From a checkpoint of a small image classifier.
Training: soap at rate 0.0018, 12400 steps.
Rows from block 2 of a small image classifier, named by matrix and row number. Rows with one number belong to one neuron. Each number is 128 + 24 x the weight over its row's rms, rounded and kept within 0 to 255. All counts start at 0. Numbers have three digits each.
After each neuron's rows are labels from the 100 images, of 14976, where the neuron reaches its largest size: "top examples" is what is common among them. Only what is clearly more common there than usual is listed. The data: simulated telescope pictures of galaxies. In brackets: how many of the 100, against the usual share in percent.
# gate: MLP gate (model.blocks.2.mlp.gate.weight, 384x128), inputs 0-42
# fc1: MLP up (model.blocks.2.mlp.fc1.weight, 384x128), inputs 0-42
# fc2: MLP down (model.blocks.2.mlp.fc2.weight, 128x384, transposed), outputs 0-42

gate.39:107113125146153147123136121088158101101120119106105116154157061143114146131138124105113116164143131168126128162150124148095141112
fc1.39:089120124135132150127156131077149103101117113158123147180149107147104159125171126127110119150145169170142113177178135128092124107
fc2.39:098109130128155129124115101134134096168120176121137149153120154088127142094183155088120105098136104100100091128124128162142091132
top examples: winding: anticlockwise outward (79 vs 13.4); many-armed spiral (27 vs 8.8); two-armed spiral (27 vs 9); kind: barred spiral (25 vs 9.1)

gate.302:156135149149125149085078103079122135099123124115136163117074105151163110120123101144147176145113104102121143090127119095155122129
fc1.302:114183138098161133139156163167094128140104098132134121106144141123151109118153141121110093098130104163166091122142149120094130136
fc2.302:102096118089132121144158116127121112160144108107136115098181143110154160128190066144146079135151096139131093134133113113120131146
top examples: irregular (47 vs 9.4); merging pair (27 vs 8.9)

gate.91:125114144107146168140135131171123146129111153112131190115149113110099136083127125158180115156103151126136152086162087139120184125
fc1.91:135106068087090084160128141132128109121132162153122123130097152107129141130114144164124108122110127095087148160125137118122084122
fc2.91:150132129144127118112146129125117109131149110139154163103156123176085090097098125139118151086130165080083088106134133110086112152
top examples: ring galaxy (42 vs 9.4); winding: clockwise outward (36 vs 13.6)

gate.293:128136082136147107158133131124123112111132195134106127139132114093138103072146141139126079135091099068143117129100111117113148173
fc1.293:124116081117142115152093147130162108133149167078120096121111147093134139165121158114148149141132112134153132147134166105107106144
fc2.293:129131075102149127149158130137081096137143151115126171119104146158080119111124171115155167155097133115116123150092157133148117100
top examples: merging pair (37 vs 8.9); winding: anticlockwise outward (33 vs 13.4)

gate.25:148123112127111134135145126140156170127137135085109157137111142157112126107146115096131065156149112114137123096089095138101128114
fc1.25:089120173170126154126126119120097107136123110138139094094175115074139127112131101154148161095087143108114133150138176113143124114
fc2.25:097092133129117106145140144147131087151128127143099096110087144104136146165189093135145157113131159094125118089105124149108114120
top examples: many stars (70 vs 35); winding: anticlockwise outward (43 vs 13.4)

gate.16:111149154144181163115142127129109138094140066151126153133133159162146131167127105108145129118099132125121104144124127129147115152
fc1.16:123149163124115105092129151104179118114118122122122124119083123127102144127088167097126130130136176146103102119140102178085125123
fc2.16:152123170082131116158112106125121141147143121132157145110137140131126127105141102121109133096131128106117151093113112069145166116
top examples: ring galaxy (82 vs 9.4)

gate.183:135103148170125118103163161111179105133124140154147128156085121122129121111093112083101110113119093128088112128127136165130115151
fc1.183:104168096112103124152124121101096167110108081153063100165153135100112127123096167149166112089114177130146159142119123115102105118
fc2.183:105157101092160155115165134086130093090156117151153121136118150147105162152124150146111125134114122120124130112131125141134153108
top examples: ring galaxy (40 vs 9.4); tilted (40 vs 18.3)

gate.73:151142187119112131165180157131127142125122142136128141105109155124067163135162094134137126151143118141110132154176117111111132144
fc1.73:137174140117068118142145099093104097129104147139107136171136117137110125137166106154188127192104119137102122142101182130115107165
fc2.73:150127126093109126123153125155119121130138129155150116120135147108110104105145107172138181121132175162144118149142131132135142135
top examples: irregular (40 vs 9.4); barred spiral (25 vs 9.1)

gate.33:131160106132151076141177141114115099113096099096093091118144114089096117142115147151097114091093176106144114135100142131096103116
fc1.33:115076163102119149110072135171131135136124125098145118110148124165107131140135134102148134173140101163131135144086100106171082118
fc2.33:083167150153109129150134136118104110127133146159114086153134123140146122132085110166149118143111113104152121102137136149125102134
top examples: star cluster (41 vs 9.1); edge-on disc (29 vs 9.3)

gate.375:117129129138124107129148169124114132135114134152118158176131126127139142148081151137123171139159195160145125089158142129128133135
fc1.375:115116166103105097132148158149144154162149109176092162133120148122135153115072138110118151126136128168100132120124126118144140131
fc2.375:150131110087123088115129120138143072122071075114118127123096103091093118103120136119110131146101107104111129135096097116142151066
top examples: winding: clockwise outward (72 vs 13.6); two-armed spiral (26 vs 9)

gate.83:089184149176125137166091148173135168155129081105104163128107162118132083133103154158147124148101120115140095150164122126094129123
fc1.83:178166145105118115176091083144117172101104112120107123154154121089120106114115135158122156177135133159094108100130126155147141099
fc2.83:135140147101176126129063121113104148165111127140127100121086129123120117121128164120123110102142084145130108065091085153123120124
top examples: winding: anticlockwise outward (49 vs 13.4); irregular (35 vs 9.4); barred spiral (26 vs 9.1)

gate.122:113111117165107119159149137157148129168085138129092157103104168100087110126131150172116131125101154118140119129136177150107141126
fc1.122:118096111131143145135110171128075128163144125163104155125107153135102121166130145161141132147096128135110146125164130131094122121
fc2.122:115107158152127116109112130111109139117103141110105116120146081106125108099071113120142113115137114144095168118172122142133119105
top examples: barred spiral (32 vs 9.1); ring galaxy (29 vs 9.4); irregular (29 vs 9.4)

gate.207:153129165110112147146143143103105135171122131157139124088115159133121117129117165155146139117071175146168077145171182098073132136
fc1.207:150144139119120158132148142078112134185122108111168122098112158162131134138124150139137161142063189136172091169165171114122127135
fc2.207:108131121081123123136118123100144092110122115106136157131109095126137126075143138139107156143105148094097093085153121133149104138
top examples: winding: clockwise outward (56 vs 13.6); merging pair (37 vs 8.9); two-armed spiral (28 vs 9)

gate.251:127137176111127096122133187147126084082152144124085089127103101133159125145120162170161099122103130149104098095116172119138136115
fc1.251:121100170158133133159113130140151106136109121150121159122154098116115141147125131099115139167135139140152124091113121144096089121
fc2.251:141112140132158129113154138157174109109137159125097132181142135122149105100106095110175119130085123115104129088093146118117135149
top examples: many stars (69 vs 35); tilted (45 vs 18.3); winding: clockwise outward (45 vs 13.6)

gate.99:082125078130082107100155137076166132153141076136140142144112090142145126126119126112083133143144087118106153088133173155139121116
fc1.99:145134131111168140167120140154095124144113141134124107111128105176133123146150137094156113120123128109138130164110136105123120124
fc2.99:077133117104157107160146080136138127139122132132180117142142157121137174140114124106146113118133126161111136143165097152101088140
top examples: winding: clockwise outward (52 vs 13.6); irregular (43 vs 9.4); two-armed spiral (33 vs 9)

gate.191:156090100119129098151117150149146078136117154124110129121168136155125137118166156108152155117208105161152103121122124121125110159
fc1.191:103110143161148149123148128135119120146101119142146166131097123161112124140121153155131104140117147072127134143104136126098143122
fc2.191:085165134089133152088155145146121145173106135148119105160137180150158130142144144146135141169115126111136122152129157130150153112
top examples: merging pair (44 vs 8.9); winding: anticlockwise outward (39 vs 13.4)

gate.45:151099145169091137136139144131104127123082160171138097103121130125085112147071101153167093134112173147117146129117114119121133116
fc1.45:098114139124123145098123101121137091128103126133128125094105150146130146082148067151077105136134202124095093087145158127117145150
fc2.45:133102136118176100138153121160122143142176144113133121110147121125078109174152101103155125086106155125114111102142152148128115096
top examples: merging pair (42 vs 8.9); winding: anticlockwise outward (34 vs 13.4)

gate.299:112138116190118118121111116141101128139094128116146141117134093107159160120092160103151118118121162110122118140105126142117145115
fc1.299:103127089137082133127153175108138100141170096118148132117090110152087082120081114123126141137078158093141105154121149128154123101
fc2.299:149095164149145126151129109156129168143121138159127092159102196150130122126144126148169146148174173046156106103161161124141130124
top examples: winding: clockwise outward (81 vs 13.6); tilted (55 vs 18.3); two-armed spiral (36 vs 9); barred spiral (28 vs 9.1)

gate.215:083132126122093121110093110132153174100138160118160117077084096110133125113116135121129141149144124105146105122136139119118155145
fc1.215:137151086097110124129090166130153076146125145128155139097124164131157157086116158141078126126050142158114109141138148100124109115
fc2.215:134109109132111131170143116117082133120097090108152145097115114139180104131093148113130116131149143115130124082105134094080112120
top examples: winding: clockwise outward (57 vs 13.6); many-armed spiral (37 vs 8.8); ring galaxy (37 vs 9.4)

gate.147:144114107142112105134125085125111112141104157039183157103139168137149125136128144123107138124098159137156134075134110165143170123
fc1.147:095117108141130110124103143133120097147112169109150156139120122120135119177134131158104095122082168151122136084129115142152118110
fc2.147:120088136075153146143125157151132112149150147135117140100161138133130136131081136111182111142129120112140093124123118147117116147
top examples: lensed arc (41 vs 9); ring galaxy (32 vs 9.4)

gate.366:123141132096129112083137147102162121154099162132131175106131122139126135145122131107127111118106135149157126100125172143133142095
fc1.366:108107132036105182108149175121120134145138150154163137151123138128118131128142141109110117130128115113130152126122157128169133128
fc2.366:138107105157145125167115118168108164127097135100086126123129166093103116151138148120088123123151134111135167135132130122125140091
top examples: winding: clockwise outward (53 vs 13.6); two-armed spiral (25 vs 9); ring galaxy (25 vs 9.4)

gate.182:138097100090132157131144132158095108146163117136121152144124125163119099136142120094102117093075118162150121158095141072150109143
fc1.182:138099091144147166126138134128095125138126151101120155133130113139124119108159143108136128171088132134137146152141118100113120080
fc2.182:158148116130130137119089121114159153096115150155116142127113177127129176113134162113084131148141148145147142164170146130136111078
top examples: winding: anticlockwise outward (88 vs 13.4); many-armed spiral (71 vs 8.8); tilted (38 vs 18.3)

gate.225:159173071133141169093143148125150140110142121110066139097124093149069102099100156114092137123134117131112122087125083134109129112
fc1.225:082126118135128094120105083114132089134153138111208121146141117078157133117184105159106097160098143119092152148132134107128112117
fc2.225:115139109134122137145121156115107089137126151132122164187157168103109100139160136085121166145149163144124114140125099151128125141
top examples: merging pair (38 vs 8.9); winding: clockwise outward (33 vs 13.6)

gate.75:151138123120145122142107106176106139145087140142153146121146113101138118114123132163109198128113145099112115119149117180117172143
fc1.75:121154109124045140147104104112128129161120102142136122121162112119117092120134126126085110145140112081176127129091160117161084152
fc2.75:103136128152134159137153100131177140139129167131153113132141120119111108108110114117189140179140103114112112102100135143130100161
top examples: merging pair (64 vs 8.9)

gate.241:152145121136134143147118115153163140136132087134132099090111113130113141147126156114160124142099087072149144152130148111092168118
fc1.241:109147165174126106124091142172087094145084173115098140150146146108139134130119139103145150146157153165116093092148098165133115106
fc2.241:161119117134123141149137165097173132155083092143112107130113136114141153106138116087137091126127102099166193100137095101121120158
top examples: bright star with spikes (55 vs 25.6); irregular (38 vs 9.4)

gate.163:135113122153124117119115140129174124164051109118131133159115159107095132132130104172096151127130091106132134148121135146138156131
fc1.163:161104143154123117125124147148138125153073141103162099155138136111137167076111120159104132151163107111158107170119153141130121138
fc2.163:091185098156134152090120139159133143113144071130130149128108132128145113135151134133124124131123173148106149094070144118130144121
top examples: winding: anticlockwise outward (33 vs 13.4); irregular (26 vs 9.4); many-armed spiral (25 vs 8.8)

gate.0:173104111115106121142146089114126134090192085121126160123115107157140197088126120105096109149126102161156086124132135152101160107
fc1.0:092176152150128133120109080099171146125131116130123126158152113127103151105119106101090155149125141098146102104140160181124143111
fc2.0:118147078156122124135101143122134111107159136123093141134122146098126088128114117155139152128145081136101128153145146159125134101
top examples: irregular (44 vs 9.4); ring galaxy (25 vs 9.4)

gate.218:124119144158187100146129083133105134120150167143147101119142125138145129151176124083097112066109116113171114141084136143116106132
fc1.218:128158133111125137147137111114124085083123154139079142196089118123148142105116120139140119124120077168143125167120095116127137124
fc2.218:129125130160151112125140104129131093115115128098119216121130135123101136130173117149172112109108155131122124111124115141134142134
top examples: winding: anticlockwise outward (84 vs 13.4); tilted (47 vs 18.3); many-armed spiral (41 vs 8.8)

gate.253:118119091136117135136123157139117100189132119135121130095117148144148165183154132163101154108158080115139116124182139108165179134
fc1.253:108147117140153135102154118115118143125143099083120142152157100126145136080095124108127106164136162155130177115147104145128146136
fc2.253:128139135093145153126144133142116109141118156162151153139112105135173146110111124148130138130155108130160115126120152125099146148
top examples: winding: anticlockwise outward (94 vs 13.4); many-armed spiral (51 vs 8.8); tilted (49 vs 18.3)

gate.97:125134076120127135104122104146125143110136103132117087156141104077127121095167091173133100125148098138171158110109088121155151140
fc1.97:111115154115122129153140152083162118099110145123120094095112138167128146156097171109145137135061131115099081121203138148108138117
fc2.97:104126129120159116139141159138144082154157108148133113147079141129116132123102135098074122106067125081123151140144138107132110144
top examples: winding: anticlockwise outward (84 vs 13.4); barred spiral (31 vs 9.1); many-armed spiral (29 vs 8.8)

gate.37:113127096067140087157133120113178131097099141113131213140150133101124108145160115133095103171130105086080138147123116098146099109
fc1.37:107114167180149144163125136143062105127152111117102066133147152125144115090130137102086109106125139165150114133146161119101129164
fc2.37:147128145145112174094134128129126116149109126126142150107143124152143100160089077162135130114123105104147098082114131130089153118
top examples: many stars (82 vs 35); winding: anticlockwise outward (39 vs 13.4)

gate.64:133105149105108107112117139148115110119056159148105084127116135126134103134152133089158146142159165151117103178135144143088092142
fc1.64:093116133136134116124146086143149130092178082093126124096160108117109130109112091155126088108101088130143141121057107124148152154
fc2.64:091164116102114141134153152167122100175116088116149095189142141127135136161141078151160154147109099119095135112112098142129149109
top examples: ring galaxy (34 vs 9.4); winding: clockwise outward (33 vs 13.6)

gate.68:105141150162110133115120182153142143112130086162142124109141130163128102128117190096124117108106142119118120098106157176104114092
fc1.68:086167110157114121083121165156132180128124083167114182089102122141129091108105184088137115122142127110107115122130147139101137093
fc2.68:137150104150140136105148129140142162113117162114105162153131157094141136144099141102119097122130172144160144127172147162120130129
top examples: winding: clockwise outward (61 vs 13.6); merging pair (39 vs 8.9); many-armed spiral (33 vs 8.8)

gate.356:123132155168144105134113150173151108098096158104138122128093114157113146112116106178163081132101162139150125107146137104167126151
fc1.356:130150116139147135174132133140101074078145123118160142178093128133103091114125128126159163136137137135111144167131096123167136150
fc2.356:150132155118111098147131119120135134138131131121069145100120152126105125159182110094103150096123118142073123120107111107121132081
top examples: tilted (41 vs 18.3); ring galaxy (39 vs 9.4); winding: anticlockwise outward (39 vs 13.4); barred spiral (30 vs 9.1)

gate.66:101130150102113162151136132088108163161170137130131155147143147112085127142100083167128141136103149126116078126107152098144179141
fc1.66:127126142155103166104112120098124112129116074091132107117094131154154152124142159105161112160118080145155119157170140109134089107
fc2.66:160116087137142124159119174140125135111143141121139139137141156152088126149156166141087124114098127082137099167154110141099125098
top examples: ring galaxy (52 vs 9.4); tilted (45 vs 18.3)

gate.288:107148168123134158095118138087131124154152135088113140105103139138141164150144139150118106110116154121140121117135156088088139146
fc1.288:158116136132131116134149119115142165137181158118150143126109128121107118152138127152121099091097132088124112146135109097139108101
fc2.288:085159141157130181128138121110133106185136111150172122123133070151137097119144145109158170137133124170109132104162173147136158104
top examples: irregular (40 vs 9.4); winding: anticlockwise outward (36 vs 13.4)

gate.212:133162112140107087103123141149120106167055135128109159139108131138127125147163128105150136148142111184155097114101133132089100132
fc1.212:140126110088148145148159157102140138114171131160146159114115121155119137172093117121122141122111145070108141135162145106110152130
fc2.212:136164121139150137123133128170096141135156123127113098119143138130120153156111110150116156128073126110173107174104134141107132130
top examples: winding: clockwise outward (42 vs 13.6); many-armed spiral (32 vs 8.8); irregular (29 vs 9.4)

gate.229:156117152115172108098128064151166115143122113105159111121106151121137111107148121132122159196138120083156154129128151138139132090
fc1.229:117141126058182127136149143143166112147125134130156094113128158157143132136138127127119108154127099114120148099104120130143129157
fc2.229:151120127117110162135147156097142136114180196132120147131127112134157106136169129087155128118185163149128126124148104123126133159
top examples: many stars (77 vs 35); winding: anticlockwise outward (31 vs 13.4); ring galaxy (25 vs 9.4)

gate.107:113131124098160131130075120170151154108135135145098130126162148082102125137092136161113164138114132107107106135130114155180146116
fc1.107:112129149095120135116131124150164137119105124155128102154160140069101128102136131154122151135113158162136138149135111150153139125
fc2.107:108144121114141083118098164114105134119133109158160160109092126135169119116175165166126134139103123112159116094173138135148140164
top examples: tilted (47 vs 18.3); ring galaxy (38 vs 9.4); winding: clockwise outward (32 vs 13.6)

gate.55:139159162181109134108120104129162075124123116097165099125126136112080134128124153165102093115121122117160091183129137138145116161
fc1.55:123121099154130138137142105112139089161082128160119124148092103135146114110155147138092165148092097099143097111082104107093127124
fc2.55:139130133158080096102100123123089116153105096142143130166168146098134161113129130133148129156166181122110174129136089092153095078
top examples: irregular (44 vs 9.4); winding: anticlockwise outward (32 vs 13.4)

gate.325:109142159134086157102073104147137151119075134112140113113169131086171114099145137096136175108102124138097106100113100134074123160
fc1.325:118155132142138098146177128121142095153134126134142113136101139130082109098150110171104066111135108077154170159148113102155154144
fc2.325:137159113118154154133137113127136115151122147134165136181125109082157115132137156138146117141096083072152147112135107090155101139
top examples: merging pair (44 vs 8.9)

gate.117:094128115111123068131147166126110092087131124096129127135116116145092112129151154141120115157125130090164142110123147155120122125
fc1.117:152133111157093166145148118120158157189135120136131162115123118122137108106102116118136164143142125167101108150126094098128126138
fc2.117:129122147119142141125137122150114101140106139087160132119124140186125121130136158166150129104105079157147112157161188111139146095
top examples: winding: clockwise outward (61 vs 13.6); tilted (48 vs 18.3); many-armed spiral (31 vs 8.8)

gate.227:100077126148142155109132144128146147121171112098138129110097132123135129098159126149127108088157145120110128124161144124169130173
fc1.227:145161120164119119166086137153140126157077178110137152148128126121147127118127143083136136107090129137135157120130142142114151120
fc2.227:123127092120165098120123134137103134132132118125130097145162151158160098177161129041072157152111133095161137124113149118139092126
top examples: irregular (39 vs 9.4); ring galaxy (29 vs 9.4)

gate.61:131156142119119124124131134117105153113154125142132121141155169164112123098163120129156091113102128131135097145140102153103151134
fc1.61:128123102115112155125126163131131145122124155103126145110124133146120114164154150119117129118145121151114103102149100125097144071
fc2.61:132122136145106119115097125125118126072063149108135125096128101088117092108103144124130100128118114137075136113108158110132120055
top examples: irregular (50 vs 9.4)

gate.23:116124141144131129172137134116120158160127135134172167110113152154122154165113106118154137159115105114159127143094164104129160141
fc1.23:134125143123173073107152114123172109131155137126098108111152095112159146140151161102114141118143046151107115144134105136133124119
fc2.23:162142093121128139166155092108107139113114148109138078140115118144134098133138079130129121185111106119116138127111137109181127100
top examples: tilted (48 vs 18.3); winding: clockwise outward (43 vs 13.6); barred spiral (31 vs 9.1); two-armed spiral (29 vs 9)

gate.202:143173162103118141120113145164107136162088140152094160150137129129139074109118146130160114125135113165165153127110135115168107122
fc1.202:131135158112146172129091160174097122157068116116085147123148157152129072121122112126188083137138147171148109126140131120162116108
fc2.202:151112136129157123119197165115170102083136108136110130090123084140136139102154114159084111155115161150094110126135098130151182137
top examples: winding: clockwise outward (49 vs 13.6); irregular (37 vs 9.4); many-armed spiral (27 vs 8.8)

gate.362:072114124174155125120163152123138128155133077088103118112136143123147136143149102101131112114147113124142162122109126112139105119
fc1.362:088106107116131128121161102148105128177106118104120157111119123114158153125116150129139085141169082112140148087140131140124102107
fc2.362:151143101134120102116182104129113156152121140112151158105108163094144149164139145122148118116133125154110123129114133128155091106
top examples: ring galaxy (40 vs 9.4)

gate.301:131161142142194118142125135129165126120094116144124120125174091122150142131105138114084135124111142148147092108100144159087154073
fc1.301:113108151118089125143179184140143098130160167160136154169145081104099120122113104095123133122143125128100154109111087112131154171
fc2.301:144143144158115088158126130094136116149099117148114174118107151147120113112108151119160115164102149081199140153128105094125116106
top examples: bright star with spikes (58 vs 25.6); lensed arc (27 vs 9)

gate.197:106115115133166092157142160118150112067117120111147115134127122144102123110138139140104127117106140116108109183146111151149133113
fc1.197:114120156123133183153131148134069097141148131152134154144190127166137124121155103124133079119162136159148136107159123110126148083
fc2.197:142182105099142114095162116160132110132168156097145156156139091119148123136149129117127128073179120174168163122137138104146148117
top examples: merging pair (40 vs 8.9)

gate.127:131110104147111126170148119144143128146106153119100117151127110159119136182147092156122141104152140099156137108062100124113120108
fc1.127:084138175149115147140135153114127111104146131116132097125114159168090093106103150104145124108141132123142156113101109134162130180
fc2.127:101124099082111127120142127171125081116095125092137113145087098080150172130149088161149119120143154109077130110127094127141114086
top examples: star cluster (31 vs 9.1)

gate.156:087130162096117115144090109145130138079164136139122111140157168135132114124112126151150111093129151146121112111103083143125186116
fc1.156:114124152119135073130143135145105132172106139090141114129151153116100126144131107139103167135066150111095116126123089171143107099
fc2.156:114140134122106124114132150143151128125127108147146113110104122118130109119136150104116168119116120094123114119144110137119154122
top examples: merging pair (34 vs 8.9); winding: clockwise outward (32 vs 13.6)

gate.194:118099127099124126110108095116140136122164129118130134143119121146163123117118085131142139136139108161105138143097115127171111134
fc1.194:121152139121106146167154157094120098130124081117135137081144112148162170136091116118147091147087135145147128158141155087152143131
fc2.194:136172119108144101139126153123113128142127087152156126118113063130118098164100136122125126119100123098114082088143144114120156123
top examples: tilted (49 vs 18.3); ring galaxy (47 vs 9.4); winding: anticlockwise outward (42 vs 13.4); many-armed spiral (27 vs 8.8)

gate.355:143130132137130111110157124148136129127159160086147122129108163125135099210139100145076157147081114157115104110126131124115100130
fc1.355:118123163114117088077144113134157099147193095096180163114106146118134118145137129120108129153113130165156130077104114137112150089
fc2.355:128143113112128167127136149146126135092092132136162111149102145153088132113147102118188119096125135125094133072126102146105163153
top examples: many stars (78 vs 35); tilted (45 vs 18.3); ring galaxy (36 vs 9.4)

gate.237:126093166148149091144113191161124118100149139098132082078128162152115141113152155127116116105113142117092159096110146093105080106
fc1.237:125104151167117110135105163150102110134130122108113097102117158136120150125149145117146130128080134142120129103093153101094114100
fc2.237:120074159142137127171134153125095150132153171111140101135104082169117150122128148178134131132106137105136105122112153127141147114
top examples: ring galaxy (51 vs 9.4)

gate.345:096160131139132108106101150105144152112126107118169122110125100118167136117154142125085111154111098112129135127124094132123115110
fc1.345:124109144141119148085151155118114110073168165114146138131093106152101145138152134118113122173144105132087132142165105142065109132
fc2.345:137131091123148138146064091125136112135157105119055147118135090102132131138087109157138100131138123107118128123104174112129086167
top examples: many stars (61 vs 35); irregular (29 vs 9.4)

gate.95:148126131123089112162136141118113100120137167087174128099108143158154136133145131180086157131083133135094108152116145132121106117
fc1.95:168123166129141150146121160137106136168109140123167083111149135117170094098145133138100126114085118143113128181115130159098107110
fc2.95:132149135111133104123147146122163138164142120166111155140125121117121117117167125109156122142136083133151132115144155141144124137
top examples: tilted (38 vs 18.3); winding: anticlockwise outward (32 vs 13.4); lensed arc (27 vs 9)

gate.291:125165092132153138099137092133187126094151114158130129155121106141142117161170119136120123123150124099107141163143155148133129161
fc1.291:098118060124136139095128117110199117119122138111122146133130093111131120171152109137120110107115116109130126173121147144127148144
fc2.291:122113180115085170119118140132150184173133133106161145118133090146138110105156061123108131098117092131123134122143121136145133101
top examples: winding: anticlockwise outward (50 vs 13.4); irregular (35 vs 9.4); many-armed spiral (26 vs 8.8)

gate.106:143141157129150137132146113151143154132141134143124102144156151155129105127115120153136143109133131142143123167144101112161128163
fc1.106:119146120135147151086137074125146138114123115186093067154109137099139098139115139124143155079099109138123127127106141133160117156
fc2.106:123103126105101128143118120121152140110111108105109174130163111159158163141135113102140097155092114155134118138123132115062091113
top examples: tilted (40 vs 18.3); winding: anticlockwise outward (38 vs 13.4)

gate.36:092179121103127102143155150127165092118085171122110110180129111062118149110110165117115103081129108153126151104114161137051113145
fc1.36:110106153140116111121083120151102113137094165173129116162127153131176096148118142046123123125106145136110143122109152166120121133
fc2.36:133123130113123152084123126136118155128172122127176133172071109132107117105093147126156117128171105097190097144133098112122120162
top examples: winding: anticlockwise outward (34 vs 13.4); ring galaxy (31 vs 9.4)

gate.158:135122112133066162121156201125124136176125149137113121109152149167155092108138148103142118112113171116127126147095110090088134100
fc1.158:140132128120161085115119100144138094098150090114108092182116117095114144192125078122091133121133097157141123118121131127159120141
fc2.158:117157132159148111135137108116130151105137112112155072129139128176149116132115149116160126176152115154156108156105125114112141157
top examples: merging pair (53 vs 8.9); winding: clockwise outward (47 vs 13.6)

gate.242:115140118137134143143114088127146131095122113166091095159135166152141135156123090155093144094146099135155117133102081105143156117
fc1.242:127112110122159159092161151142091102148106067108086124137106122141137175144122141120136133092102155145101136087115121138104145121
fc2.242:119145159145122072164103129138125147109105172139117132130143128126122169083112112166141083136137102140103127157094084159169130168
top examples: many stars (61 vs 35); winding: anticlockwise outward (40 vs 13.4); many-armed spiral (25 vs 8.8)